Rows from block 4 of a small audio frame classifier, named by matrix and row number. Rows with one number belong to one channel. Each number is 50 + 10 x the weight over its row's rms, rounded and kept within 0 to 99. All counts start at 0.
After each channel's rows are labels from the 100 clips, of 14848, where the channel reaches its highest value: "strongest on" is what is common among them. Only what is clearly more common there than usual is listed. The data: songs of 200 made-up bird species, synthesised, often over outdoor noise. In brackets: how many of the 100.
# convs0: first width-9 conv (model.blocks.4.convs.0.weight, 128x128x9, each kernel summed), inputs 0-127
# convs1: second width-9 conv (model.blocks.4.convs.1.weight, 128x128x9, transposed, each kernel summed), outputs 0-127

convs0.113:46 74 47 53 56 57 44 57 43 61 55 48 60 40 66 43 50 40 34 46 56 44 54 50 49 28 44 33 42 49 35 54 55 39 48 49 58 59 36 71 42 29 59 44 53 47 64 54 45 44 47 40 55 40 52 51 35 46 66 28 40 45 28 40 50 55 72 47 60 50 29 42 39 60 54 31 61 52 54 62 39 33 42 47 50 53 61 56 49 58 61 43 76 32 43 50 40 50 59 51 54 54 43 56 61 45 45 58 48 39 54 64 43 48 46 41 49 42 48 44 49 53 49 69 52 53 64 69
convs1.113:36 57 41 50 56 43 62 40 50 39 47 58 52 52 54 41 41 37 43 37 43 42 64 66 46 58 49 55 63 53 55 63 53 46 59 54 36 53 43 41 56 61 38 41 63 53 64 43 50 51 46 58 45 46 57 40 60 50 31 69 43 52 60 50 46 21 56 49 30 44 57 41 32 47 39 58 59 53 26 43 60 45 40 53 57 47 60 51 48 34 61 56 67 41 49 36 79 50 41 52 56 46 38 58 50 45 37 62 42 59 21 47 55 45 61 46 40 42 53 47 47 41 36 52 55 43 33 64
strongest on: steady whistle (92); reverberation (90); text has "reverberant" (90); first syllable: steady whistle (82)

convs0.63:39 47 43 48 42 55 48 36 60 54 51 50 59 45 58 50 69 47 43 46 19 43 49 42 50 58 50 61 52 48 23 38 60 47 39 57 47 43 48 60 57 45 32 55 49 59 46 48 57 25 59 64 25 43 47 62 56 44 38 32 60 52 56 54 38 41 47 43 45 47 52 58 56 66 49 60 55 31 52 47 54 61 47 44 45 30 59 54 43 55 45 43 54 61 38 57 53 59 49 40 51 47 40 61 52 33 54 42 52 17 44 49 54 27 39 36 58 43 61 61 63 42 38 51 35 51 51 51
convs1.63:49 53 36 51 48 48 51 54 59 49 51 48 37 45 60 35 37 55 61 37 43 62 51 60 75 56 49 63 30 56 59 59 56 43 44 37 72 50 36 60 60 43 70 50 60 59 55 70 34 60 57 49 58 58 40 59 38 41 40 57 40 55 47 34 59 43 36 52 41 43 53 55 49 45 54 46 38 42 33 57 60 68 48 46 56 35 46 55 52 50 70 59 57 63 46 42 40 50 54 58 41 44 66 64 56 54 59 47 50 57 51 68 53 64 69 72 65 70 54 52 33 45 42 48 54 47 63 51
strongest on: warble (76); first syllable: warble (61)

convs0.71:56 33 63 53 37 23 42 57 39 43 65 53 58 52 42 54 52 36 55 52 51 54 64 43 39 44 53 39 38 46 39 57 67 46 49 54 30 38 55 45 53 58 52 60 39 31 66 44 35 36 52 54 59 47 53 58 57 40 60 42 47 51 39 58 50 36 33 54 50 58 46 43 76 33 50 48 37 58 45 34 54 40 39 51 38 57 55 56 55 56 38 77 48 57 45 35 57 50 45 49 60 45 67 42 48 42 48 49 65 47 40 35 46 58 37 61 29 48 44 41 46 43 54 50 48 41 60 28
convs1.71:56 53 29 48 49 44 32 66 44 45 38 57 73 39 46 54 64 45 53 39 55 39 36 45 78 41 50 60 42 44 49 58 46 51 51 50 31 46 62 44 55 65 44 54 69 47 55 49 73 54 35 51 50 54 39 27 53 49 58 48 52 43 49 51 47 48 48 38 47 63 54 39 43 42 39 53 48 44 64 47 51 56 57 48 50 38 53 40 46 59 53 60 43 38 45 47 51 68 48 54 45 42 49 39 48 63 58 67 45 51 38 46 43 43 46 31 40 56 74 40 51 71 55 63 44 55 57 18
strongest on: warble (94); high song (66); first syllable: warble (54)

convs0.13:51 36 50 55 60 41 29 37 54 66 55 37 69 38 51 59 48 62 40 40 37 39 53 41 41 43 41 51 56 59 44 45 50 45 53 32 34 39 33 46 67 54 65 52 52 51 53 57 36 67 45 51 33 67 67 44 33 46 41 45 47 47 32 38 57 32 49 47 39 42 22 51 43 44 45 51 63 42 56 43 58 38 56 53 34 56 39 40 57 44 61 48 49 59 40 50 33 66 43 48 57 56 44 40 44 45 57 37 60 44 54 39 50 44 43 58 49 50 54 63 50 39 42 70 36 33 57 52
convs1.13:49 46 51 39 45 62 66 54 44 51 61 28 48 45 47 54 68 40 53 56 65 74 57 50 59 40 51 43 60 54 65 64 43 58 43 53 42 36 68 49 47 47 36 47 53 49 59 49 51 28 60 46 38 58 48 65 39 61 60 43 44 52 68 50 56 55 52 56 51 46 49 45 54 57 39 61 51 60 53 67 49 57 55 36 43 49 66 43 54 43 64 47 39 49 52 57 56 49 39 63 45 71 44 59 46 42 44 63 42 65 39 49 45 41 39 44 51 64 36 45 49 33 40 65 55 29 59 14
strongest on: warble (64); buzz (51); dip (40); first syllable: buzz (35)

convs0.123:32 58 80 49 53 51 45 72 34 43 33 42 45 50 55 30 45 47 49 54 45 37 33 55 58 44 59 57 47 48 41 42 54 38 37 45 43 45 31 40 67 58 49 35 49 26 46 50 50 44 45 46 69 37 53 45 51 60 57 54 44 37 45 45 46 66 41 46 51 49 47 37 62 47 40 66 39 44 51 64 43 72 44 47 57 45 68 48 46 44 53 42 42 58 38 29 63 40 55 35 43 46 58 39 59 45 31 43 48 52 51 55 42 43 61 57 65 48 49 38 39 49 56 35 42 53 39 40
convs1.123:63 51 51 35 53 41 47 44 48 31 36 49 49 63 56 54 64 50 48 40 44 51 29 59 74 43 56 52 54 60 41 42 42 52 57 68 56 70 38 54 40 65 49 63 45 62 56 71 51 49 53 41 58 44 46 50 56 46 48 46 53 50 36 38 45 40 54 50 45 54 61 43 41 41 56 80 53 55 58 38 50 55 60 42 53 62 27 66 49 41 49 67 37 41 53 35 36 47 53 50 47 51 45 58 31 38 48 54 47 51 43 48 48 47 34 55 53 52 57 56 50 78 63 59 47 48 24 34
strongest on: steady whistle (61); first syllable: steady whistle (55); first syllable: upsweep (35)

convs0.90:72 53 45 64 38 37 59 55 53 44 72 65 44 55 33 60 36 48 47 37 44 61 51 51 45 55 49 53 55 45 59 47 50 42 61 52 30 36 46 55 58 46 66 49 41 60 54 59 56 49 23 45 34 39 58 49 55 53 44 30 49 51 40 47 47 40 40 31 52 34 38 45 40 54 38 37 35 50 57 59 32 43 41 56 42 41 55 54 63 55 49 73 42 54 52 55 42 43 64 67 62 54 46 36 37 72 66 52 34 57 44 41 51 48 57 41 46 34 57 59 54 52 45 33 49 46 55 45
convs1.90:48 64 70 52 76 55 38 49 52 63 58 51 58 43 29 39 52 43 56 54 43 56 52 64 57 43 55 66 43 39 53 55 37 55 68 45 44 40 60 54 67 49 53 59 52 44 41 45 62 48 57 61 61 41 55 27 41 50 48 45 39 46 44 57 38 53 45 65 62 46 46 45 60 39 54 57 52 42 60 47 54 51 64 47 31 64 51 40 45 53 65 46 37 52 72 38 33 67 56 47 69 65 54 55 41 50 51 61 46 66 43 36 31 69 50 45 66 49 62 49 62 53 56 40 33 50 55 58
strongest on: steady whistle (76); high song (58)

convs0.19:64 74 66 46 53 47 63 39 36 51 47 43 49 58 59 70 37 32 47 60 35 54 41 54 49 42 39 52 58 71 41 50 43 38 39 36 44 40 40 57 55 56 53 61 44 37 34 47 59 49 41 44 42 58 59 52 43 34 46 38 31 53 40 55 67 52 71 45 49 41 51 57 62 51 30 33 48 61 43 60 41 72 38 41 55 63 62 48 54 50 59 37 48 53 39 33 50 62 42 46 53 48 55 48 36 43 49 78 41 47 50 43 57 48 46 33 50 47 57 50 59 55 45 49 40 50 49 63
convs1.19:50 50 65 56 45 47 32 58 57 45 52 66 76 45 65 40 67 49 51 45 52 51 36 65 70 53 48 61 51 44 51 51 46 51 43 37 58 70 76 57 60 67 48 44 51 57 53 25 44 40 54 66 64 49 41 55 41 52 65 49 54 51 57 55 60 61 57 53 45 48 55 40 47 50 55 40 52 28 63 35 46 31 46 56 39 53 44 43 39 63 51 66 45 57 61 48 33 43 67 53 63 52 46 42 51 39 52 47 51 41 39 48 38 52 49 43 52 45 78 59 46 52 50 42 66 35 47 50
strongest on: steady whistle (88); downsweep (74); first syllable: downsweep (57)

convs0.126:37 42 31 38 58 43 52 46 60 38 47 78 37 36 48 35 59 45 62 55 43 41 43 38 37 72 70 34 54 53 49 43 42 56 51 61 43 43 43 48 47 46 51 44 63 43 46 43 64 47 59 54 61 46 37 56 36 51 68 53 32 49 34 61 52 57 52 67 57 37 30 50 49 36 42 40 47 43 48 50 52 43 46 54 62 35 45 54 53 43 39 52 46 64 53 36 52 30 60 35 61 46 43 67 50 53 59 58 45 42 49 47 58 39 54 52 37 81 55 41 47 37 51 44 38 55 48 53
convs1.126:43 55 76 49 30 47 51 52 55 63 44 59 50 38 48 58 42 60 63 61 51 58 49 53 48 64 37 65 35 59 49 60 64 49 27 58 53 65 59 60 58 67 61 65 56 64 38 41 46 48 43 61 43 59 52 70 31 51 47 48 47 49 58 54 39 37 54 59 46 71 57 53 65 61 45 58 64 59 53 33 45 42 39 35 60 38 60 54 34 49 56 65 64 47 47 45 59 60 60 46 65 38 41 55 58 58 52 37 52 36 49 62 65 59 37 57 49 70 41 53 46 46 51 51 52 49 62 51
strongest on: downsweep (68); dip (58); first syllable: downsweep (47); first syllable: dip (25)

convs0.65:50 51 50 42 37 46 48 46 59 40 50 49 63 37 65 61 46 51 64 55 39 51 47 56 47 38 41 36 43 53 45 62 58 38 43 60 62 32 48 70 46 47 59 46 26 47 52 63 43 37 38 46 47 53 55 41 35 62 55 38 63 45 54 51 46 33 36 47 77 50 77 49 35 35 49 56 44 61 61 39 38 35 42 53 45 54 47 39 57 51 54 43 37 57 47 44 48 50 40 60 57 32 61 28 38 49 56 67 70 56 49 59 62 45 42 56 46 57 66 60 49 54 43 50 49 34 44 60
convs1.65:51 50 61 53 65 31 59 54 40 49 61 47 65 50 59 23 54 44 74 51 53 45 42 61 62 55 54 27 36 52 50 51 67 40 42 51 51 67 59 45 51 52 40 31 54 61 63 70 52 48 52 49 52 59 54 59 41 33 45 62 52 53 52 49 50 52 53 55 53 54 65 63 49 44 34 38 46 51 46 49 69 49 69 69 60 48 34 45 51 58 45 49 58 43 62 45 44 48 38 56 49 49 51 58 55 54 56 46 32 56 47 43 58 27 50 68 58 50 43 52 48 40 62 26 29 49 50 67
strongest on: dip (73); arch (53); first syllable: dip (51)

convs0.120:57 53 66 61 50 46 49 33 51 57 28 55 51 28 43 84 68 39 61 43 42 47 45 40 60 50 63 42 41 59 43 49 59 49 45 37 36 65 43 65 49 62 37 45 53 42 55 42 29 42 46 59 45 63 63 69 48 43 59 54 39 51 41 55 49 38 45 25 37 43 59 50 59 37 60 50 48 54 51 32 36 37 52 69 54 64 30 43 55 39 62 50 54 46 51 46 41 55 33 36 49 54 43 45 58 45 45 45 52 56 46 46 52 51 53 44 32 41 35 49 50 55 48 42 40 49 46 54
convs1.120:50 55 48 50 67 57 57 63 59 46 51 46 42 65 59 62 56 38 52 45 52 84 43 65 44 29 44 56 50 48 47 43 62 53 38 37 46 56 59 53 44 44 49 57 55 28 52 55 53 39 42 45 64 50 44 33 27 60 40 40 38 40 67 57 43 57 53 56 47 54 40 26 71 45 43 39 48 57 48 60 52 47 49 48 54 39 48 35 42 53 39 37 58 53 54 35 43 58 45 50 41 52 49 35 37 46 42 45 41 63 53 50 41 30 40 41 63 41 54 49 36 35 52 59 68 46 36 65
strongest on: steady whistle (100); first syllable: steady whistle (75); upsweep (51)

convs0.21:42 57 48 43 64 64 52 52 48 48 65 49 48 60 53 46 29 27 52 48 33 52 63 37 61 46 48 56 68 67 53 52 37 66 35 64 41 41 44 42 43 24 48 51 45 37 50 59 65 53 34 51 50 56 49 49 45 57 39 39 54 69 57 37 53 29 50 53 57 56 44 49 48 60 57 60 47 57 42 53 66 42 48 51 29 33 50 55 47 48 32 38 42 42 51 39 47 38 49 52 69 46 47 42 36 33 57 40 50 48 47 39 50 43 36 29 53 52 70 50 58 65 55 41 38 51 49 49
convs1.21:57 58 47 44 53 68 43 55 53 59 44 40 51 61 43 40 53 64 58 40 46 59 36 58 54 82 49 57 58 51 32 48 60 54 33 42 62 58 57 42 46 50 34 49 50 28 46 47 53 31 47 32 50 56 43 62 38 37 48 36 62 65 54 37 60 62 71 48 50 37 59 42 30 40 54 56 48 41 48 54 52 59 53 53 37 38 46 35 59 48 50 65 51 38 47 42 47 64 33 48 61 51 33 48 43 67 60 61 32 57 48 50 54 51 40 49 65 71 43 33 51 43 55 49 43 55 44 53
strongest on: warble (88); harsh note (65); dip (58)

convs0.30:42 49 51 47 51 49 43 46 42 26 39 46 32 64 40 37 59 58 52 41 56 45 37 57 54 39 49 47 43 67 39 43 51 24 40 34 47 46 49 57 56 46 54 41 49 62 53 43 47 39 40 48 44 49 34 46 62 54 18 38 68 39 50 43 41 44 44 49 41 44 58 56 62 43 51 56 34 42 45 42 37 43 46 50 37 40 52 45 57 52 39 29 51 31 59 44 41 53 55 43 53 39 56 50 50 61 39 59 43 30 61 51 61 52 39 64 53 46 33 29 39 44 31 42 39 65 44 47
convs1.30:53 58 30 41 55 43 47 47 47 57 55 56 44 62 59 71 33 51 35 46 38 37 50 62 43 48 50 58 46 54 28 51 53 48 50 38 33 45 51 68 53 49 64 64 62 65 47 52 41 61 61 40 41 45 55 30 65 51 45 53 53 45 45 51 49 44 52 60 49 47 47 53 71 54 62 64 55 47 55 46 52 54 66 45 77 52 43 44 57 40 65 40 57 36 44 37 46 33 45 47 57 48 54 65 57 66 60 52 32 58 51 50 51 41 62 43 56 66 44 31 46 66 51 44 36 23 45 60
strongest on: warble (100); first syllable: warble (97); low song (94)

convs0.79:47 63 45 43 60 65 41 50 44 48 60 32 43 50 53 48 59 39 35 60 45 54 52 43 33 41 36 69 47 46 60 51 57 51 48 60 73 24 55 45 63 30 33 48 54 35 46 50 39 52 66 24 67 38 37 50 51 44 60 46 51 44 45 51 49 39 38 66 52 63 62 46 48 54 56 53 34 42 48 48 57 45 34 49 45 58 39 49 32 44 58 50 49 41 70 46 42 54 48 52 45 41 31 46 48 50 50 48 43 32 45 40 60 43 56 33 53 42 38 67 63 62 39 64 54 45 57 52
convs1.79:58 57 57 47 65 53 58 52 49 51 47 38 63 30 40 54 52 66 33 58 61 33 45 46 43 52 29 57 42 59 36 52 71 44 68 42 53 77 53 44 48 57 37 53 50 66 52 51 37 54 47 56 48 59 50 48 43 37 41 35 47 43 44 27 43 37 39 50 60 44 38 59 31 50 63 55 27 60 48 60 45 38 37 57 40 33 49 36 36 45 53 39 61 50 46 64 48 52 33 61 40 50 62 50 53 50 44 49 40 54 34 48 40 54 70 58 45 55 46 45 51 60 56 60 45 65 47 54
strongest on: dip (47); click (39); first syllable: steady whistle (35)

convs0.37:41 47 57 33 39 34 51 58 59 54 58 43 49 28 44 46 46 69 55 47 37 47 41 54 54 54 68 58 50 40 67 50 61 47 55 52 35 25 54 61 59 62 50 39 64 45 56 56 53 51 57 30 44 58 60 55 51 50 34 46 58 48 44 50 53 45 34 51 65 71 37 51 56 39 40 71 54 24 48 46 56 47 45 55 41 39 55 56 60 44 46 60 40 46 49 51 65 26 55 51 46 54 52 42 60 43 36 41 54 49 44 66 52 61 51 56 42 32 37 41 72 54 70 45 51 57 61 45
convs1.37:52 63 62 44 42 52 39 58 40 42 58 51 47 49 40 53 51 42 51 43 66 47 65 52 28 39 45 25 34 47 50 32 49 35 61 54 55 43 40 39 57 52 50 46 54 39 57 56 46 61 44 50 36 54 61 51 48 42 46 40 64 56 36 33 46 52 44 55 74 43 44 68 35 51 26 37 34 55 41 54 50 59 51 52 30 50 54 48 43 55 36 62 44 51 56 49 61 61 41 58 48 56 68 51 36 59 73 39 52 69 44 42 72 38 47 65 60 34 55 57 48 40 51 45 55 57 51 44
strongest on: dip (100); high song (71); first syllable: dip (58)

convs0.66:49 52 68 42 53 37 38 55 32 48 49 46 58 34 47 69 53 54 35 34 35 62 45 55 45 45 46 47 45 42 51 41 58 37 40 50 49 36 54 52 48 48 54 43 48 50 39 52 45 46 50 51 33 59 59 39 44 47 47 48 30 41 60 52 55 50 49 34 35 37 25 65 64 27 36 70 72 47 51 47 32 58 39 49 52 57 32 56 60 26 47 52 57 39 51 40 55 59 37 36 35 35 57 51 51 40 39 60 59 54 55 50 54 63 40 44 37 56 51 55 34 57 50 57 51 59 40 39
convs1.66:57 54 62 51 64 62 66 50 52 73 53 51 66 38 48 43 52 59 35 54 39 47 43 41 63 51 57 59 53 34 42 52 49 51 44 45 59 46 57 58 50 43 51 45 60 45 45 35 45 31 79 49 48 42 59 47 61 38 52 53 39 45 52 59 67 47 67 56 55 52 53 53 57 30 39 61 49 57 54 63 43 34 46 46 52 53 33 54 48 57 51 70 48 53 60 40 62 58 68 63 61 45 60 50 43 64 56 28 29 55 24 43 31 53 58 56 40 50 40 45 39 34 53 51 54 57 38 44
strongest on: steady whistle (53); warble (47); first syllable: dip (31)

convs0.112:53 40 41 58 42 54 67 57 45 44 49 41 52 57 74 25 47 50 67 20 45 45 49 42 53 59 44 53 46 59 51 46 49 34 57 44 39 31 36 51 49 42 49 46 60 49 38 40 52 61 60 65 46 62 35 41 58 63 35 46 36 61 40 46 57 59 52 53 38 58 39 59 58 45 50 48 48 56 37 46 53 49 45 50 44 46 63 50 55 48 37 31 36 30 66 45 65 53 50 51 39 33 55 67 53 60 59 31 45 39 47 55 66 40 46 54 44 55 50 36 77 40 52 38 51 41 56 54
convs1.112:59 54 52 53 67 44 47 34 61 50 44 58 41 62 67 60 43 72 48 29 48 57 58 62 59 52 55 64 61 52 33 62 58 40 41 29 53 53 51 55 40 46 55 51 55 64 48 44 35 70 56 46 41 46 55 56 52 48 48 45 40 48 48 55 51 64 34 58 42 60 54 49 45 48 55 47 63 46 50 50 32 64 55 40 47 47 56 56 52 58 71 61 53 50 25 43 65 45 38 54 46 39 43 52 41 57 47 50 67 48 67 53 51 93 42 46 42 47 44 52 56 56 58 68 47 52 58 48
strongest on: warble (45)

convs0.108:41 46 67 52 54 33 73 46 47 49 54 49 62 54 59 61 54 56 53 42 46 57 48 45 47 51 45 37 66 64 33 68 53 51 44 39 42 38 43 40 44 39 65 41 43 63 34 33 32 48 56 51 48 50 58 40 58 65 43 39 46 41 44 63 46 48 49 42 36 68 32 51 38 49 55 27 48 53 59 51 63 46 48 45 60 44 47 63 46 38 50 63 45 54 40 58 44 51 49 42 48 34 48 53 35 30 58 51 65 56 49 48 75 62 55 54 55 54 48 42 52 53 49 67 31 29 70 49
convs1.108:44 48 55 56 50 51 35 59 48 59 39 48 65 56 46 48 69 41 54 53 53 47 32 70 38 63 54 51 50 46 73 50 51 29 32 46 45 49 52 31 55 39 47 55 28 64 59 48 36 42 57 48 46 43 63 50 64 45 36 58 46 49 51 45 43 57 45 73 38 55 69 42 60 55 61 50 63 42 54 55 50 48 73 54 38 50 71 55 49 47 56 49 51 55 60 26 46 39 45 43 59 50 60 35 57 43 45 66 38 62 62 38 35 44 48 45 39 56 34 43 43 41 34 43 56 57 41 43
strongest on: dip (90); upsweep (54); first syllable: upsweep (53)

convs0.124:62 68 49 41 52 71 47 38 50 49 47 38 36 37 39 48 56 44 47 50 41 40 55 35 37 45 52 78 67 38 44 38 48 40 63 47 53 59 63 42 49 55 49 56 45 41 41 57 56 33 47 60 36 23 61 40 40 63 46 35 66 45 50 49 42 56 37 50 32 55 52 46 45 56 41 60 42 28 39 48 39 32 32 71 51 51 56 39 45 42 50 48 48 36 58 31 49 58 34 42 53 47 54 67 57 36 62 48 47 48 52 56 57 46 44 40 47 35 50 55 48 58 46 54 52 55 61 42
convs1.124:54 54 54 44 55 68 71 47 44 52 46 43 46 35 37 42 54 60 47 50 43 71 51 54 59 42 41 52 51 47 38 55 44 53 60 59 48 33 47 50 49 41 48 66 36 50 74 53 56 71 55 65 38 50 56 59 46 90 60 70 41 48 63 55 49 43 32 44 46 60 57 50 54 63 50 63 47 57 40 52 55 47 47 28 60 46 59 48 52 55 56 41 73 59 39 36 60 56 49 28 57 40 56 45 50 58 47 41 39 53 43 62 49 46 47 55 48 66 43 47 60 47 61 55 69 49 60 46
strongest on: dip (100); pitch: middle (83); first syllable: upsweep (47); first syllable: dip (36)

convs0.18:44 36 54 46 48 51 39 53 37 58 48 29 71 42 71 44 40 48 43 58 29 48 60 61 58 66 34 56 43 74 44 62 50 66 54 28 39 44 37 55 51 42 57 60 40 50 44 59 62 56 45 56 28 47 46 43 39 54 52 29 52 44 40 37 50 50 33 47 46 66 41 48 66 54 42 50 67 33 44 51 40 49 45 46 47 44 54 48 66 44 41 51 44 64 57 65 30 63 43 50 38 63 56 52 48 42 49 56 59 46 58 47 35 61 46 39 31 50 49 46 51 47 34 46 47 44 62 53
convs1.18:66 52 53 46 54 57 47 58 45 53 53 42 62 50 49 38 47 34 45 68 36 33 53 44 52 42 47 38 41 38 51 45 50 50 58 43 40 54 47 60 53 33 42 46 50 31 64 22 46 46 51 36 44 63 39 60 65 43 55 33 51 38 50 56 39 41 54 55 43 50 54 50 30 55 38 45 44 72 65 56 56 54 65 57 52 45 39 60 38 38 50 44 62 37 63 67 59 53 52 46 45 66 44 55 48 41 65 50 28 41 53 53 47 39 17 62 34 59 42 43 60 57 58 51 39 56 58 49
strongest on: dip (56); first syllable: dip (55)

convs0.20:73 42 41 45 48 36 63 61 47 50 40 58 49 51 55 43 48 57 54 53 39 50 45 42 46 61 36 70 57 79 37 66 30 40 46 39 40 46 61 51 47 47 37 50 33 43 37 50 38 57 48 46 50 39 57 57 57 56 78 47 32 32 63 37 55 47 46 36 39 32 46 56 52 46 42 46 43 66 50 52 44 40 53 40 67 44 48 48 46 49 60 39 56 44 33 36 37 57 50 49 54 37 50 57 75 59 53 28 57 55 49 36 44 38 58 56 47 60 50 47 42 49 60 50 41 53 49 46
convs1.20:65 55 55 63 49 61 44 49 43 56 52 60 75 45 63 71 59 41 55 49 59 52 50 51 50 51 51 51 60 49 73 54 54 59 41 53 47 49 63 50 54 50 48 47 21 58 45 57 49 58 58 43 43 52 61 63 39 58 57 54 43 50 57 53 40 54 40 44 50 45 54 56 61 51 56 31 54 58 44 61 44 36 71 59 63 62 63 53 41 56 55 48 67 82 59 56 54 46 56 54 43 37 58 38 49 66 52 45 39 46 65 31 49 55 48 38 55 44 50 55 37 31 37 78 51 32 55 36
strongest on: upsweep (95); first syllable: upsweep (95); low song (79)

convs0.92:45 62 37 45 33 43 51 34 35 52 63 49 46 45 57 49 46 40 48 50 59 37 61 67 57 41 49 36 50 49 54 31 45 43 46 52 46 37 79 40 43 63 42 47 39 40 45 41 41 35 52 52 39 47 53 47 51 38 63 36 78 45 42 53 49 36 55 62 37 49 38 53 50 43 60 41 40 55 38 59 48 39 59 36 51 38 50 61 58 47 38 46 51 32 38 59 67 52 46 42 36 48 28 51 43 50 51 74 47 55 55 49 48 56 55 38 45 59 19 34 41 46 48 42 49 42 58 56
convs1.92:49 63 35 33 37 54 57 44 46 59 38 45 29 51 54 55 49 58 44 53 48 49 54 42 56 39 63 55 67 62 35 52 17 51 42 36 59 57 56 46 57 62 64 59 52 66 50 45 69 50 48 47 43 55 39 42 55 58 43 43 63 54 42 47 42 30 58 41 54 43 49 36 42 60 57 63 63 37 44 55 53 48 64 37 66 51 39 37 49 41 57 34 49 51 49 44 57 46 54 54 44 33 37 62 60 66 53 45 42 57 66 50 46 51 60 44 49 63 41 38 48 75 57 43 59 26 39 43
strongest on: warble (99); harsh note (57); first syllable: harsh note (55); first syllable: warble (44)

convs0.80:49 36 46 48 59 50 45 53 47 54 49 52 49 51 63 54 50 37 42 69 37 56 49 61 45 47 47 42 46 64 48 38 54 54 76 42 44 35 54 53 37 60 36 51 35 47 41 40 54 63 62 61 47 48 58 49 68 35 54 47 35 54 49 38 33 42 59 54 46 52 45 60 39 42 36 76 54 72 47 42 53 51 47 48 41 29 59 30 49 45 40 41 54 55 35 54 32 59 60 43 58 67 50 34 29 32 29 42 58 38 46 67 64 61 47 41 53 48 54 44 58 53 49 38 51 59 54 55
convs1.80:59 55 48 40 37 68 51 46 44 55 58 58 58 54 52 40 24 55 58 53 52 55 46 48 39 58 64 44 36 39 46 31 39 30 46 62 56 50 58 56 51 63 29 41 53 56 51 33 58 39 46 59 48 32 50 39 63 39 57 40 55 44 46 43 45 53 46 51 55 54 56 46 47 37 25 23 29 42 62 29 41 35 40 42 45 50 33 61 46 57 40 64 51 47 42 45 50 54 40 54 57 51 49 43 43 57 72 54 53 65 68 46 54 51 47 44 57 49 35 47 30 48 42 57 42 49 50 39
strongest on: dip (83); first syllable: dip (48); arch (44); first syllable: arch (29)

convs0.78:36 33 28 45 45 50 52 45 33 62 43 58 55 53 61 38 41 47 44 45 59 46 36 39 52 38 37 55 39 44 38 38 55 37 70 41 18 55 34 58 38 44 52 46 41 33 29 58 54 48 40 49 31 33 39 35 44 47 42 30 46 58 49 49 56 50 52 48 42 57 44 44 54 47 37 60 51 52 40 40 60 43 47 42 57 43 41 59 52 39 33 41 55 52 44 34 49 58 41 59 66 33 39 38 48 47 58 55 55 33 48 54 43 36 53 49 51 51 41 48 38 70 44 48 50 41 56 63
convs1.78:29 39 54 32 41 40 50 45 39 50 57 40 49 54 35 52 32 46 56 49 50 45 83 34 55 36 34 53 39 48 62 60 32 46 58 42 34 51 36 57 52 38 50 51 50 40 33 59 50 44 55 54 52 55 27 53 32 72 56 51 47 53 52 37 44 53 51 55 59 53 34 45 25 52 44 40 56 42 58 48 54 38 53 51 44 41 56 52 56 54 38 48 42 49 50 59 69 43 61 33 46 48 42 64 45 42 42 64 59 49 43 42 65 44 40 60 47 62 60 66 51 34 46 53 44 49 72 49
strongest on: downsweep (90); first syllable: downsweep (65)

convs0.31:40 28 47 33 38 36 73 25 50 38 31 75 55 54 41 55 40 40 42 53 51 39 48 52 27 45 49 57 58 55 55 54 48 40 45 37 58 54 40 55 49 59 30 43 65 31 47 49 37 40 62 29 65 54 46 53 38 50 58 40 57 41 50 59 39 42 35 43 49 59 45 54 44 62 62 35 46 37 47 53 46 47 43 46 45 39 52 23 40 45 56 46 30 51 61 46 56 28 41 56 41 55 55 55 44 47 59 44 51 51 48 41 57 43 57 41 37 46 48 54 49 45 60 42 56 47 55 58
convs1.31:47 57 62 61 45 46 54 39 57 55 42 48 44 50 57 43 22 61 57 47 43 64 43 51 66 50 48 58 53 37 74 46 61 39 29 47 50 53 56 61 27 56 41 56 55 60 62 60 50 45 61 56 61 53 64 67 54 42 46 48 54 49 50 51 55 52 51 41 62 59 49 46 65 57 69 52 42 39 38 63 49 61 57 37 54 50 45 45 58 47 38 46 17 54 57 42 60 52 52 45 51 51 52 44 63 61 38 53 44 56 46 85 53 38 67 59 41 58 50 44 53 67 48 52 54 71 58 54
strongest on: downsweep (98); first syllable: downsweep (86); arch (82); pitch: middle (74)

convs0.1:49 65 57 48 36 75 50 48 37 52 53 38 38 49 37 41 50 59 31 66 64 51 56 41 55 32 57 71 55 46 54 39 55 49 48 60 47 65 41 54 32 56 46 45 57 56 63 47 60 57 82 43 59 42 48 45 58 50 53 49 49 50 26 57 42 46 56 55 60 53 60 52 48 72 38 46 43 41 56 43 47 41 40 33 62 60 60 50 53 30 50 44 34 30 56 51 48 48 62 59 55 46 44 67 51 42 49 56 37 43 45 51 59 51 35 55 44 25 59 53 34 50 58 46 45 41 51 47
convs1.1:58 58 64 42 39 56 58 45 52 69 36 44 39 60 63 52 46 57 51 52 42 49 46 46 44 51 63 63 51 56 41 47 43 41 57 35 49 42 37 63 53 56 56 52 58 62 46 45 57 43 63 42 44 52 55 55 54 54 39 60 76 81 52 50 64 50 66 46 30 41 51 40 50 51 43 39 51 70 40 56 51 58 48 68 39 54 47 58 42 50 44 65 50 55 39 49 65 53 51 66 57 43 49 41 39 52 45 57 56 40 40 33 16 50 71 53 46 37 49 56 40 43 33 54 55 70 65 56
strongest on: upsweep (60)